{"model": "image classifier", "image_size": 48, "translate": 0.12, "color_jitter": 0.2, "num_classes": [4, 6, 2], "depths": [2, 5, 5], "kernel_size": 3, "optimizer": "soap", "beta1": 0.95, "batch_size": 384}
Rows from block 6 of a small image classifier, named by matrix and row number. Rows with one number belong to one channel. Each number is 50 + 12 x the weight over its row's rms, rounded and kept within 0 to 99. All counts start at 0.
Before each channel's rows are labels from the 100 images, of 14848, where the channel reaches its highest value: "responds to" is what is common among them; "lies over" is the class under the peak. Only what is clearly more common there than usual is listed. The data: simulated grey scan slices of phantoms with and without marks. In brackets: how many of the 100.
# convs0: first 3x3 conv (model.blocks.6.convs.0.weight, 128x128x3x3, each kernel summed), inputs 64-127
# convs1: second 3x3 conv (model.blocks.6.convs.1.weight, 128x128x3x3, transposed, each kernel summed), outputs 64-127

responds to: dark spot (55)
lies over: organ (43)
convs0.12:52 59 55 46 43 55 60 44 42 50 46 44 49 64 53 80 63 63 52 38 41 45 47 51 27 55 56 60 37 49 46 36 60 58 31 45 57 38 41 48 56 61 55 56 23 33 71 53 41 69 66 56 44 61 31 40 64 33 72 46 46 34 59 51
convs1.12:39 26 78 59 45 47 46 44 43 70 54 46 64 47 51 36 51 33 43 39 49 39 48 44 53 76 32 60 54 54 56 31 53 63 43 43 62 67 62 41 62 50 46 32 48 83 36 25 41 44 47 55 34 45 66 41 62 65 72 59 57 56 73 56

responds to: crack in bone (60)
lies over: organ (51)
convs0.7:26 63 59 29 42 29 47 33 68 45 55 28 39 55 38 46 55 37 40 43 24 57 36 34 61 63 42 71 55 38 60 53 45 18 41 55 36 45 46 56 49 62 47 62 70 55 44 50 36 29 33 65 49 76 41 71 42 50 36 41 37 35 44 52
convs1.7:67 54 34 47 71 67 59 40 45 27 41 49 48 34 42 51 43 31 46 65 77 36 42 42 50 55 51 37 30 40 55 54 47 45 56 62 60 67 38 68 34 39 72 38 28 53 52 33 67 50 43 62 56 42 37 54 44 50 49 49 73 34 52 41

responds to: side: left half (76); bright spot (55); several spots (38)
lies over: organ (49)
convs0.116:49 50 51 14 47 39 46 51 60 35 72 57 63 43 49 26 59 37 40 45 53 51 54 61 63 61 62 43 63 52 74 34 55 60 51 38 71 44 35 41 68 37 60 50 57 48 36 36 58 56 55 41 31 35 34 33 56 35 56 39 33 47 39 49
convs1.116:55 44 27 51 65 61 52 75 51 71 39 46 53 44 69 50 67 61 33 53 62 46 61 72 30 37 27 55 67 37 41 46 87 50 59 51 68 47 57 47 66 43 46 48 51 51 54 48 40 83 54 53 56 41 35 48 47 60 67 69 42 54 55 45

responds to: crack in bone (58)
lies over: organ (49)
convs0.92:54 67 60 47 44 51 66 46 66 63 50 53 71 74 64 22 46 31 31 31 36 32 72 42 46 61 43 82 53 41 52 68 41 23 44 27 46 47 47 26 56 35 54 51 45 48 37 33 36 49 56 43 50 49 62 33 61 54 51 52 35 41 55 45
convs1.92:46 56 32 35 47 60 43 38 65 65 41 41 56 47 70 65 34 49 53 59 26 44 40 62 30 22 37 57 50 34 64 56 39 61 43 61 51 51 35 40 44 34 56 50 41 47 53 47 54 33 27 64 53 44 60 57 82 53 46 57 53 41 48 47

responds to: crack in bone (80)
lies over: organ (46)
convs0.106:28 51 43 39 53 26 54 31 54 46 75 44 47 44 50 30 92 34 49 39 53 60 26 58 28 37 68 49 38 44 75 44 48 51 32 48 50 45 46 38 62 37 52 60 77 45 73 54 42 65 47 70 51 67 38 54 57 46 40 26 57 52 56 50
convs1.106:45 39 37 47 29 61 57 62 11 45 49 59 48 49 61 59 42 77 39 30 62 50 62 41 46 53 50 51 44 31 28 57 64 64 47 49 54 51 65 49 53 51 43 64 51 40 50 59 55 47 51 35 31 35 77 72 65 36 43 49 45 58 44 63

responds to: crack in bone (91); belly (88); side: left half (82)
lies over: organ (87)
convs0.79:64 54 38 63 47 54 50 42 61 33 53 62 33 42 46 52 48 70 50 59 66 36 34 47 53 55 55 57 45 50 56 40 63 73 61 63 48 28 56 41 38 50 39 59 44 24 43 57 40 39 48 37 40 60 46 57 43 44 38 62 34 28 41 47
convs1.79:55 36 35 68 52 48 51 54 53 39 47 41 45 45 57 63 38 28 48 51 49 55 70 41 27 70 33 50 48 46 28 46 32 70 39 55 50 26 42 38 49 46 51 50 50 73 53 51 46 38 64 60 61 50 28 42 44 46 46 33 44 44 41 48

responds to: ring (84)
lies over: mark (40); organ (37)
convs0.107:45 41 45 48 66 53 63 40 34 25 47 66 32 34 52 47 38 50 45 31 30 54 51 38 39 68 47 44 40 52 62 35 49 66 62 46 50 51 50 54 54 61 49 66 66 33 35 41 57 56 38 55 68 48 41 29 38 42 33 72 46 53 60 76
convs1.107:74 64 45 47 63 52 55 49 47 30 43 49 50 43 49 58 61 43 66 44 51 45 60 49 34 55 39 57 48 91 70 40 51 33 51 30 79 63 69 47 65 35 51 53 47 26 57 52 44 42 59 58 27 60 45 43 48 69 55 47 55 52 43 47

responds to: ring (42)
lies over: organ (47)
convs0.42:49 37 61 35 35 40 51 59 61 61 35 66 44 44 50 42 34 48 58 46 58 56 35 42 38 35 56 56 37 46 53 64 38 37 24 45 36 48 40 47 38 45 67 53 36 56 53 67 65 36 39 43 45 49 51 50 54 50 34 62 42 46 52 66
convs1.42:46 65 38 53 56 54 39 67 46 51 25 35 39 48 38 57 56 46 66 44 72 51 19 46 62 33 58 41 58 37 42 35 46 53 46 67 30 43 50 60 51 59 52 41 66 60 66 47 51 57 49 38 44 50 33 63 32 62 41 54 54 60 52 34

responds to: bright spot (59)
lies over: organ (42)
convs0.57:46 50 67 75 62 64 43 43 40 72 46 44 47 62 47 47 44 29 42 10 48 51 67 45 59 38 71 30 50 39 57 30 41 30 62 51 33 48 55 69 63 44 64 56 60 65 40 36 40 47 30 53 51 60 49 48 52 67 37 43 51 53 38 48
convs1.57:54 30 41 83 49 53 43 36 59 35 49 65 68 45 49 34 55 55 40 26 42 39 50 57 67 47 46 34 31 49 48 63 37 30 43 37 50 51 61 55 40 21 62 49 37 55 44 63 45 48 60 46 41 40 51 41 58 44 44 64 47 71 45 42

responds to: ring (80)
lies over: organ (45)
convs0.117:70 42 63 21 59 61 45 38 43 42 61 45 54 56 64 53 55 58 55 39 46 48 69 38 18 31 51 24 53 44 58 60 21 58 72 41 44 55 37 46 38 54 67 40 54 36 39 45 39 53 53 57 68 51 56 56 54 39 44 81 64 53 50 52
convs1.117:51 42 60 70 46 64 74 62 45 60 55 57 30 45 30 68 46 61 42 65 58 65 50 47 59 68 47 68 47 74 49 37 43 63 41 75 61 55 58 54 33 39 40 38 46 37 69 22 55 52 43 37 41 50 50 25 64 55 73 58 49 58 53 33

responds to: crack in bone (89)
lies over: organ (45)
convs0.49:66 28 37 35 38 26 48 56 68 28 39 45 48 47 35 54 42 66 48 51 38 48 59 52 55 39 61 54 40 57 60 37 51 43 46 30 47 44 43 53 35 56 30 53 51 53 67 46 51 60 48 43 62 56 33 57 34 61 36 27 29 49 42 47
convs1.49:47 55 45 60 66 53 58 64 26 50 44 58 80 61 59 60 42 17 57 58 47 41 40 67 41 69 55 44 44 54 46 46 44 66 52 82 48 53 51 38 47 53 56 66 27 34 58 48 58 52 37 49 36 61 43 34 75 47 61 61 57 35 44 41

responds to: crack in bone (82)
lies over: organ (46)
convs0.125:43 51 70 56 45 30 39 35 58 45 49 54 43 54 35 68 68 63 50 21 40 63 51 55 55 41 41 67 75 43 60 53 37 45 61 53 35 45 51 32 48 39 58 46 42 64 51 32 56 43 60 51 57 43 47 72 42 62 64 40 23 36 43 37
convs1.125:58 50 37 37 58 72 30 25 35 45 61 53 55 54 52 61 30 29 39 35 47 45 46 61 50 32 42 82 48 61 60 31 58 77 57 62 35 65 55 47 42 54 51 43 39 40 24 50 55 57 45 38 54 28 67 71 60 44 46 54 63 67 53 47

responds to: ring (73)
lies over: organ (45)
convs0.43:38 23 61 35 64 56 35 36 52 38 59 56 50 43 62 59 59 54 48 61 65 46 43 47 29 22 54 58 36 37 47 71 39 66 70 44 43 49 46 55 65 74 61 51 41 51 68 60 61 60 52 49 37 45 50 54 56 56 39 48 42 44 50 49
convs1.43:45 43 57 61 48 54 47 58 41 54 26 50 56 44 66 39 44 68 83 39 56 55 58 41 41 46 44 75 47 61 75 58 53 53 60 42 46 57 55 41 42 60 48 53 44 17 51 38 47 48 39 50 43 46 41 46 52 32 45 57 46 50 40 64

responds to: crack in bone (90)
lies over: soft tissue (40); bone (33)
convs0.64:46 58 58 63 23 40 66 55 45 63 31 48 56 59 55 40 65 40 36 44 51 44 49 71 71 40 44 57 60 25 40 35 43 42 50 31 46 34 40 26 43 38 57 49 66 64 22 21 51 49 39 47 45 47 42 34 57 64 43 51 18 49 56 40
convs1.64:53 71 57 36 58 69 35 46 56 61 49 56 48 43 58 60 13 32 41 53 32 51 64 49 54 36 34 30 47 53 44 57 40 14 43 55 63 41 55 78 52 48 36 39 60 55 40 42 39 64 55 38 56 42 58 52 48 56 43 33 67 39 43 46

responds to: bright spot (90)
lies over: organ (49)
convs0.16:76 51 50 65 33 46 59 44 65 53 57 61 72 28 53 48 41 47 58 33 39 34 34 68 83 54 49 46 52 56 60 68 58 50 43 46 60 35 52 52 43 53 60 27 55 49 44 48 28 39 28 52 27 53 31 42 46 26 47 45 51 45 60 35
convs1.16:34 60 40 27 67 58 62 44 60 49 55 51 42 43 52 54 64 43 40 52 50 42 64 61 56 48 63 42 70 65 35 70 64 35 59 52 32 66 50 69 59 46 39 56 42 62 67 49 47 31 78 67 58 41 56 33 50 64 63 42 37 55 25 58

responds to: several spots (57)
lies over: organ (51)
convs0.96:42 30 29 39 72 59 45 41 67 26 63 50 46 58 44 58 58 55 49 32 24 78 40 53 44 34 43 45 39 39 65 40 62 63 38 51 43 61 42 64 41 43 57 27 48 59 40 48 45 47 48 44 26 34 65 45 66 51 37 44 39 77 66 45
convs1.96:60 62 69 66 63 61 55 53 50 45 57 65 54 62 43 47 71 36 45 49 64 57 49 42 68 49 52 61 53 74 72 25 52 50 39 59 31 46 60 54 51 48 45 53 44 86 20 37 44 48 48 30 35 71 54 52 36 50 46 59 65 33 42 56

responds to: several spots (87)
lies over: organ (71)
convs0.40:60 57 46 41 45 47 30 47 50 36 41 77 49 46 56 48 51 63 50 34 58 62 52 36 55 47 66 40 53 36 68 28 51 62 52 46 66 35 45 66 47 55 33 42 26 39 45 54 46 49 46 41 32 50 46 58 54 54 42 40 30 46 73 29
convs1.40:49 45 56 65 30 44 47 36 56 78 46 56 60 37 45 43 33 52 44 36 56 42 54 46 41 59 37 44 60 43 44 41 42 67 71 71 52 78 42 42 69 47 49 50 71 56 46 70 48 46 40 30 59 59 45 69 66 55 60 55 52 36 54 64

responds to: several spots (76)
lies over: organ (50)
convs0.6:16 38 71 49 59 65 43 58 42 32 64 62 59 77 42 52 48 54 67 55 65 74 48 58 55 28 51 51 40 44 59 51 58 37 48 58 50 47 48 67 12 62 71 61 52 59 79 56 44 44 55 39 35 53 34 44 44 41 25 54 56 33 60 47
convs1.6:44 45 64 49 28 34 65 57 44 27 47 44 52 45 25 86 55 55 58 75 55 38 34 45 47 49 61 44 48 52 60 50 56 43 53 47 42 37 43 65 56 38 43 48 36 64 48 42 66 50 49 70 68 48 58 71 34 42 38 56 57 44 83 64

responds to: ring (76)
lies over: organ (49)
convs0.113:71 46 35 37 40 53 49 57 35 57 55 31 56 31 60 40 59 30 57 40 38 58 46 43 43 42 62 53 71 26 28 39 57 76 71 69 32 35 52 42 63 39 39 54 70 39 34 67 70 68 63 55 74 64 59 52 63 55 57 62 59 39 33 43
convs1.113:27 52 34 62 51 44 59 67 61 73 47 53 33 57 54 65 60 47 55 30 54 61 56 43 63 79 45 60 71 62 51 43 27 63 37 67 48 47 55 45 47 55 43 53 52 49 55 29 39 39 25 46 41 67 38 39 43 44 74 32 49 54 40 56

responds to: crack in bone (76); chest (72)
lies over: lung or cavity (32)
convs0.32:32 28 39 50 41 37 37 51 63 46 75 52 52 55 54 48 58 52 55 40 44 48 29 47 73 36 31 33 53 54 39 48 60 61 57 36 48 30 34 31 34 41 48 25 49 42 54 51 53 46 50 49 37 57 49 51 42 54 34 52 29 44 47 51
convs1.32:56 41 66 79 58 65 38 73 24 46 43 59 35 60 38 44 70 51 41 60 54 77 72 34 54 62 58 50 24 48 55 35 53 51 63 59 61 76 43 42 53 58 54 50 34 44 42 34 50 77 33 53 43 49 41 40 53 30 36 33 53 59 42 70

responds to: bright spot (50); several spots (39)
lies over: organ (38)
convs0.94:55 42 37 36 56 34 58 40 69 41 65 62 57 52 58 36 52 63 42 51 60 61 42 70 58 55 72 37 50 69 58 29 56 55 46 17 44 48 45 34 44 40 62 51 58 52 58 39 41 41 26 54 45 58 42 48 43 45 41 35 42 31 42 66
convs1.94:52 56 48 41 57 54 58 70 30 58 54 21 55 57 58 46 50 49 53 46 57 51 63 45 36 57 67 37 34 31 47 40 38 52 67 48 39 43 67 57 33 60 56 66 39 77 48 58 55 59 51 43 53 40 54 56 43 41 50 59 34 71 71 62

responds to: ring (46)
lies over: organ (47)
convs0.31:72 50 53 46 25 48 43 29 46 34 65 64 58 59 29 43 70 44 43 25 42 56 42 60 38 58 32 67 45 42 50 64 41 31 50 54 52 37 50 54 51 37 63 42 26 59 53 35 46 74 45 36 40 42 54 52 66 30 50 38 50 62 42 41
convs1.31:69 62 60 56 47 59 59 40 18 52 49 27 49 67 25 49 63 36 44 50 41 57 48 69 60 34 41 82 28 56 41 49 45 60 26 44 57 50 38 33 53 66 54 25 51 65 43 62 53 53 46 53 54 46 35 45 33 49 73 66 50 40 49 40

responds to: dark spot (93)
lies over: organ (40)
convs0.9:29 66 51 40 54 37 32 44 45 53 60 47 38 52 44 57 45 72 70 66 52 18 31 45 39 36 58 70 47 46 43 42 38 56 64 39 62 52 31 53 62 67 50 45 38 57 46 51 52 45 58 34 48 39 29 51 59 49 39 39 27 30 58 50
convs1.9:49 47 31 61 40 23 36 43 62 48 35 34 45 59 50 82 49 58 53 22 46 50 63 43 32 36 41 68 57 45 33 39 53 24 36 44 52 51 67 45 76 66 69 51 37 54 44 42 56 61 56 41 46 48 63 52 43 43 49 40 36 34 43 59

responds to: dark spot (61)
lies over: organ (51)
convs0.47:66 47 34 61 67 40 72 35 58 70 59 19 43 66 53 56 45 20 49 52 44 49 54 49 51 32 48 40 67 35 59 49 45 33 53 44 44 50 50 44 52 42 63 45 75 47 34 24 48 50 24 66 58 47 43 40 58 60 53 56 54 58 60 58
convs1.47:68 38 45 52 66 50 71 45 22 53 53 34 56 61 62 30 50 43 54 30 35 50 37 68 52 55 41 61 53 29 52 60 32 20 38 56 58 53 69 66 49 30 66 59 57 72 29 44 44 52 47 55 39 65 49 55 51 39 54 52 53 48 54 60

responds to: ring (95)
lies over: organ (55)
convs0.81:46 65 28 43 50 51 51 39 64 47 48 48 35 59 25 64 48 58 75 57 38 40 44 40 43 54 64 63 45 40 61 34 23 62 53 54 51 48 20 50 53 49 47 50 56 48 56 65 32 47 66 35 41 35 36 34 51 35 36 52 58 41 42 46
convs1.81:53 37 35 29 32 44 57 55 60 63 28 41 48 37 52 57 60 54 61 63 44 56 47 42 61 64 51 39 53 70 51 32 42 47 63 52 68 41 44 39 64 49 62 42 61 28 31 36 46 32 45 59 60 53 31 53 48 68 47 65 62 30 42 51

responds to: dark spot (82)
lies over: organ (50)
convs0.77:42 58 63 43 45 50 59 54 40 69 49 47 49 44 42 55 45 62 58 50 48 48 48 19 39 67 50 48 48 57 58 44 40 46 24 41 31 56 47 48 34 70 53 43 44 43 42 63 43 39 34 52 63 66 43 48 58 49 63 34 39 34 48 43
convs1.77:78 49 52 76 47 49 55 45 38 78 50 52 42 50 58 53 47 43 67 33 40 46 50 60 38 82 50 38 52 49 52 46 30 33 40 31 34 56 48 56 51 56 35 57 64 64 53 36 45 40 54 45 37 52 49 44 21 59 53 57 61 69 45 50

responds to: belly (56); several spots (39)
lies over: soft tissue (49)
convs0.22:67 51 46 40 44 45 55 32 14 63 62 62 29 27 32 59 29 53 63 63 67 64 39 41 51 61 73 38 42 42 39 22 69 53 31 39 40 51 44 50 38 44 44 39 58 51 41 46 48 67 40 49 25 52 63 44 31 48 45 48 59 51 47 45
convs1.22:52 52 51 41 42 38 34 59 53 52 46 51 37 48 52 50 49 71 43 59 42 59 53 80 70 61 40 33 67 57 56 46 48 40 50 60 11 54 54 53 45 39 31 49 67 74 55 65 44 42 61 40 50 37 42 39 60 33 53 63 26 52 64 59